Weights of a small image embedding model: layers 6, 10800 steps.
Rows from block 3 of a small image embedding model, named by matrix and row number. Rows with one number within an expert belong to one neuron, the router's apart. Each number is 500 + 25 x the weight over its row's rms, rounded and kept within 0 to 999. All counts start at 0. Numbers have three digits each.
Before each expert's rows are labels from the 100 images, of 14848, where the router gives the expert most weight on average: "strongest on" is what is common among them; "colour at peak" is the nearest of a few named colours to the mean colour under the peak. Only what is clearly more common there than usual is listed. The data: procedural textures in two colours, tilted and lit. In brackets: how many of the 100, against the usual share in percent.
# router: router (model.blocks.3.mlp.router.weight, 8x384, trained with AdamW), inputs 0-127
# gate: expert gate (model.blocks.3.mlp.gate, 8x384x384), inputs 0-127
# up: expert up (model.blocks.3.mlp.up, 8x384x384), inputs 0-127
# down: expert down (model.blocks.3.mlp.down, 8x384x384, transposed), outputs 0-127

# expert 5
strongest on: green (97 vs 16.9); pattern colour: green (93 vs 8.7); ground colour: white (29 vs 8.3); ground colour: yellow (25 vs 8.3)
colour at peak: green (49 vs 9.6)
router.5:448473561541502479489475494516494526530496507530497475497507462497512522499572544515524487525501494514484495483530471472459549466492517558542518498500464508467481527484474458472488470473540460506528481476493497526477468528504518501493501465546496516480496498492509459514532477496534519499518476467481471519467518535488525494514477535514489450503524460529488514484517513466537534501474
gate.10:508483511497443505508513527497493482495490486527511497517499540467502494515516487482480517459456491525522505493518487522475476517541492510479510482534509500445500486500488490520475513442478515554495542480469492512547499522513475462509484556485503515454528512487520516572518431470499519557535513508535552497506494537507480539514482468506494535516467488518494573550522485517467452515470
up.10:505503507511579524490487489494503526497497514472469455509482477465500514487470505543492481559528515485498513489502492544523503509506504540487494522462501460510486522508535512493497486513508523450500491494505466502483465474490519545531529468516479476496450485497512518439472554500485492482498498516498423514500488523516486470509530506513534479523530500485533478527486519480498541500551
down.10:513538500479515460527503501492507505495473495544492477508494466510537549489565475500513509511469520492516525502500453503512488509496545515487504496503495485531488544495488504511517519492510464491467493538490467509507520485458493487496496520490499502513471516503530458512470497471502530461477506509502505514454477476497463492505481460501509497509482514506489504488488522513493527500516
gate.11:538477541536517507504468498496486449450485496496535456517549482490493468479498501495492516526497561488505494519472521497449455512476502499513486516501544524478517512497505479464517562525500504513472467529536512505493533469515508460519509498549528549490471526516520503525482468537492481547505475510506495495545508536535482472502497477523514508503456514512534495492478527530501499479475
up.11:513473493464527555506457514533475530515502505502479499478497521509533522523489479448500510423433477547524495486464486506540515491476529500520463466486489483532484476515505518497486529478443486474532497484485509478516502527511499545511483524479498519500555503496471483491505506456523502499488498515496506536448516491454462520468513504505529475532473464490514500524472466467472500501495
down.11:493468514519474514524515498540545472526483505534495494511493503539484511498511485495506508508536526523468485447480442521511522483489483510499460511502502512474560511496525472499499541469501558497484495512551527506436502459491526461481485533473504469488483507478511520524468495477495460557504476502503493498480508512488483460506481495496480551506495467556576520491485545528490473487505
gate.12:507484463529500522473512517542550496486487496504448490460487482498459494472496487510510520523450537514522524506489515490492467516481523515518469451540532517480522454561545446446503498477493503494510528495491464507515502505467501516484479518482440521491523472475509467514492532560555473496491520481503499459486459497517571501536480478469505442517458504496485499538500509470539510475512
up.12:476514456503503458463432494516529532504507475485471463530529473474501500510466482486471496498445516522507525540484462484520534486518538485493484492533531496503483516539509506485521522465434522543507497476483470479532474476490491496497486497496510518527492475479497518526554519520478482493494511542523488495498449464558568512553458478463498466551494489492506507525519512486525504448529
down.12:458523511531493465452456545501502519469510523506494523516489525502516481532513481485463497509521479503498556497554491497444469519532508484478476486516456484472481530477463532470512490460490498514495476487471504494497482464507503458511431501538510508472502495513541512518495525481462515501448501498469508514494482497523515472500467506495512510509514492502504526490526493483509476471507

# expert 0
strongest on: orange (100 vs 17.1); pattern colour: orange (100 vs 8.8); grey (43 vs 16.6); ground colour: grey (43 vs 8.4)
colour at peak: orange (27 vs 7.1)
router.0:502467499501462483512430488480508537472500498527520502463500513516520475513490519488539443495509473541523504500482514521516507506494488493520486497507549502476517475462475549514475515494485487503494491521513552488488531496505483494486532552488462506454462507549541491530454457500488531523526511510545475503499489531507492505526462489506469460477471493475475511479482457505524508503479
gate.9:501505518487556497477488499494513525490508507534514557521466486536513464477526526510488491483491488493523521480493483483467518523508488455484482464497517492503506522463486549503538494457474522484516485516518481485486497530449525522504501497501523477496506493537519515499479535497514476496519533537485503485473442524496468527477520527472479499497462495517510497541518531470487494539494
up.9:462494529518456498498497487517506492527497488492524446494523499443471517522477538527529521490532491491449490507512512509508505446516518523480502524490473527508483463499496465501493529517525512534494497451489497488482510489549467495486533479493480511482530495478475487479505494532522533468522466440492503528511506478482512489493509503502509509501515465507516520448527523553530512503496
down.9:545478474487492488513497471495520475453494460485550529506545490526535469533514500513529544501500459534520522467517474497511517502526537468526502485503472492453477493459504505505539527502523480499446525503474489501508491515479499479526472506493462518491456555530524480546484521497503512538542554527538460478474477461504487487476559497493459526499531512503516511504479475487510519474504
gate.10:474526482498537481484549498475486465490510514491515542451534500519473479532491486497522514469506501485493489482442479468492504497512504517511498473553504490502483501506490504510503526524485455540519518460484534499461465528482472444482513524481454510480494474453561512495496518517477491520488518514484544491505493467518470542516476514548484485503547525500463520520504493514460497504515
up.10:472484515530498553521522569579488536489521487454522460534456466521579537479499496472489465510480504525528502523496519519485557546520541512495505533515528510513477477502480532531537453489530458478487506510524450500497525515472475497547517528530507500501480531479497465537517537500504490476517468503492470528506518522490456467472566526456503517499488475461542503493482478494533490509479
down.10:532471454485484495499487472516502510482482463509498527492537519473543490498525492516497431526528507523477498481506500487544505519542460495513497451453441492510482466506482521519540478485459493455509501456496489452520523512470478510479513492489534540478510524475509456516484534488519544469476487510507505510504529472515474483460510509512504473461510500522490547480443518508521508513494
gate.11:462477508542491526543538497516465511502535499493485517495494464510503522507475481460502479500521526472547484521508537482478480495531486492523549541477461496543512498480512504508522504458503496473493517532485553493500532508462505505469561545507518489521480464485526470519489538500495513508468492485508471505539455479458533530507552536496480525500446493482450499526503481481509515482527
up.11:503496512520497494511541482494489544550511498486531482452537491448493546515507488481535503532530518477527469509523508489481506480508511490498499467486467489524488486469507472525479502485492526469475520533509550523518542533477495536495534465489501481510478471456507485499492550514474521498471491523509466522537461521483536503505497569536467554498488505487469465509465512474478495503506
down.11:511535486487490484457481494495484498443516499474538505542509495538523425503496505510476469481512493466528466474497530498506491506501515490448520500494482496530526496490523495456496500478519474518504518510487492511511555505483506486504532514520488525514455475489446524517462535464501462440500548490483529504544434498553488501480520507476456514515489517531539489508459534530461486523487

# expert 2
strongest on: brown (73 vs 16.8); pattern colour: brown (73 vs 8.6); pink (50 vs 16.4); ground colour: pink (50 vs 8.3)
colour at peak: pink (25 vs 9.8)
router.2:494521508453432516497516535496470504515499510456483529520503526515511515518515561506498533554505495508554436476468484506478522538487513484513474498501523496529515522453502449501518513493474474496560500552513462496507477518508494530515535496495475534488515523545482506458510540465515504534466505504502486490504463488449464514506509502499493482441519509518481489548488504468471517481508
gate.10:473535540514519497537508488481478495523495507460466492500501453472500511486482520489504479513508504458527492506538512488503473503471460541547519482532479487475484497454520476482514517504500487489507527499489498477484529498497479530442493437510468548515485498481500536491504450479527492501499516532548533495495496518500513519557452505523473482471506572494447525517495465484529508502531
up.10:500484509486456540499445521471505460469502514524491465512475495501514491551488466475486513508492500490512514484498523545456483478500547488545493541481531507544524512545519505514464474478484541524524499483493484479487507528468486535532515519498484481461522491504530464525518523486492508482510490493463481561477561504496525517504539521458516502517486502538503485515521557471503457531491
down.10:479488480485479485485485465469537487502536514469470513477516472511503475491492535516482458522477497528452542485505480492493513505478543543498522525503501469548493478474519479553507493481502484491498504451496512530480470498511482484499516534514510524506491521460538539436503512483509549545521515499499527473494483489533548492496482528571491487522550483525498500523471507511535464493518
gate.11:514470522510506483493517535456549516490525481513548484502486504505494480471539497479522490549529491506486459507444496455476487469489521546521521498544503481517521497458517454511474491517501442521477511488531522491449464507502523451501521531496491527517466461521522508489529505483522515476477524517528497541539522519517485510470490508518489540526505484477483483458532508558492489513527
up.11:521490494531522446468495455524514476490448517507477519528490487491505497479495466471493534492487514517509544494550471519480498483508484450483486523492505526460466524481503470516532497465519568495559509527507498500539490515531515564488483504527530509503476468547512505480502472514499478510519491462502540466451481496499504478502449472482532460512514513480504502487497504488507479489505
down.11:494482486484490491495476504508432577479460520489498485482508495472487520499480482437468473509543561536514497501556508499499510552501510490543485475514552530521514484492516524499541469498505450474479480527504508480457474531489500512496468494495508536549535494512534491487526509459500536514494506533533496463482467532485506541485490506482479535507498457492479510502479475482520529515510
gate.12:477527541461483510486551476463464505531486476495505535506506531517459539458458521484489521488519481516500470464512500523504479514512501519565497475489486553446494500492497489478515503430498504489511522488476493516502545530505517521495482530476537503506512444509526495513486545509498466504499516453452534483478520447479468505516498490512501503522450512499543540469516534535482488497511
up.12:436485491496535492485493500498546523504459526561542460521509502491465481517503504520469518495517506549540495472477453533548518513505471497506536450517442473494512488468490535515470506483514466486512496508471466502510500500522507466506511498558548509479494471563498493490524497493507518489518514490501490497504537529541511517505492559487507507513534528470480517436483520484508480503502
down.12:508511505507463502490468514412477476496470484500497527470493512476484473552498485482465466520504515546544525502488504492481469542543496491439510491479477510520492517497494542483498515509549514535498485481492502519473507495510511505480529504507467487501496487516544492532535523478448486520521490534487514530463490470493498565538491470462509476476518511529487503484510505478493520519489

# expert 4
strongest on: yellow (100 vs 16.9); pattern colour: yellow (100 vs 8.5); white (48 vs 16.9); ground colour: white (48 vs 8.3)
colour at peak: pink (25 vs 9.8)
router.4:471473552474478500465502500507497490489495488488469509531519519499453501496477473455491503509500514498437532527522498512507488465492522545546452519509523497505465496505507524486465451446469530487547525542544455489496511489500500468516503513465493523502540543455478490481460451481463544413491521481526483491525507474496495475528504512474509521476507526498551506497528490527482494477539
gate.11:482489509486482488519524551493460523477497498452505517536443540476526503532475494488483502503498480477495528508509479514502548528486539565521496473506545512488495500493501502513515518502504509499493516474501523511483475479484482541508475478466482558490483524434502470532501445523492515495503503495481469516506520538439488515498504453453511535475485505497559507461489549537485517470484
up.11:496471522489475499531514515467492531480496497443501474533449520489521495544514502507486505480490470501493527499521473496490504498478510541513467474493561510480507497475518500533489517504506522464499546474487491504480476499466491525497460488475482545484483511451508485545494482504507493517504498500466468498482519553440468498490480460481516524493494496496536528509495524547488523478459
down.11:504522477487467491481504518479528426528515565555488518505518518504499479478533488486473543506526494488450498477462537504525500486481489515487485498502512477534513512484473484468514504522491501487484462522449517447532468514527529521545498496496481495519482496582473506502481479507500527524530503518474515468475501528556469526503498547543485502514462527506469490545531559485450503518523
gate.12:523516556552460460496516498478475497496459460516476533503468520497497493563458517496493473526517517534493514535490519420509506499512454532539523490484495477508479517478523500508517476502499532428488523498483484492488463478495484514514513489511472501527481518468505557491546459545504468541506510533539511506479510447513506487502490482492550474492503504485489471501487444518476520542474
up.12:516484486511524513491471540511503525498489519484531501506499451527505493528500488516508490482511516502470465460514485495507505481501500525506447460499489476529513522491512483501517539535487533495506489521518546526500486508479519444506489503504499521465432472478460510533512482461512471551518445520476495507530544538516512485467490487520461523515548507462477552549492496451528498452517
down.12:537531523526514503499536437512527526488487485511504523491516506475489522512468521483450504493510513516477527488513533498506544473502510495506513468564498489499444540510483497535521513502532466501471489475480486484542448516492506522502505515520455534470498470565486458464495542443478501517489500543526466533537531494498527510531510527506523505478535480470523537518533495501500500479496
gate.13:532478537487482525487444458480499535471495458518514467511491509522484534540511486529506516491486503539481506492522522526480492493505479529506462463503500482517471480532501446522479520510461515528499499501492499481478481494501525497481512484481471484446552498519542520510470457484502491493489542473484497528541461478502487506526496513515492543503537476522487489503477472510529475513515
up.13:483520499467538536465493450511480554495479486510492505528494484532497533514526526527494489482473494491500493477528534495521480514502486533527467531481530473505515491519520510571542501511471511517471490509506549449457527487502500439468535518471488526515481521459475457505482462512528478517468496531487515499530478457550513524527496496465505511499531497558488488483475524503509501524500
down.13:516504570514492478509528540481555467491518492494495514493511465490556490526495494518513495532515503534497513493536550522499465522485520548537480525491482491442527511498585490476541510493458537508536538529463485485479493484447496492524483490469472499473497453508494523514484488473488503509510457516460544488502517542484453467476535487524512477520528531470491506504497472539466477526503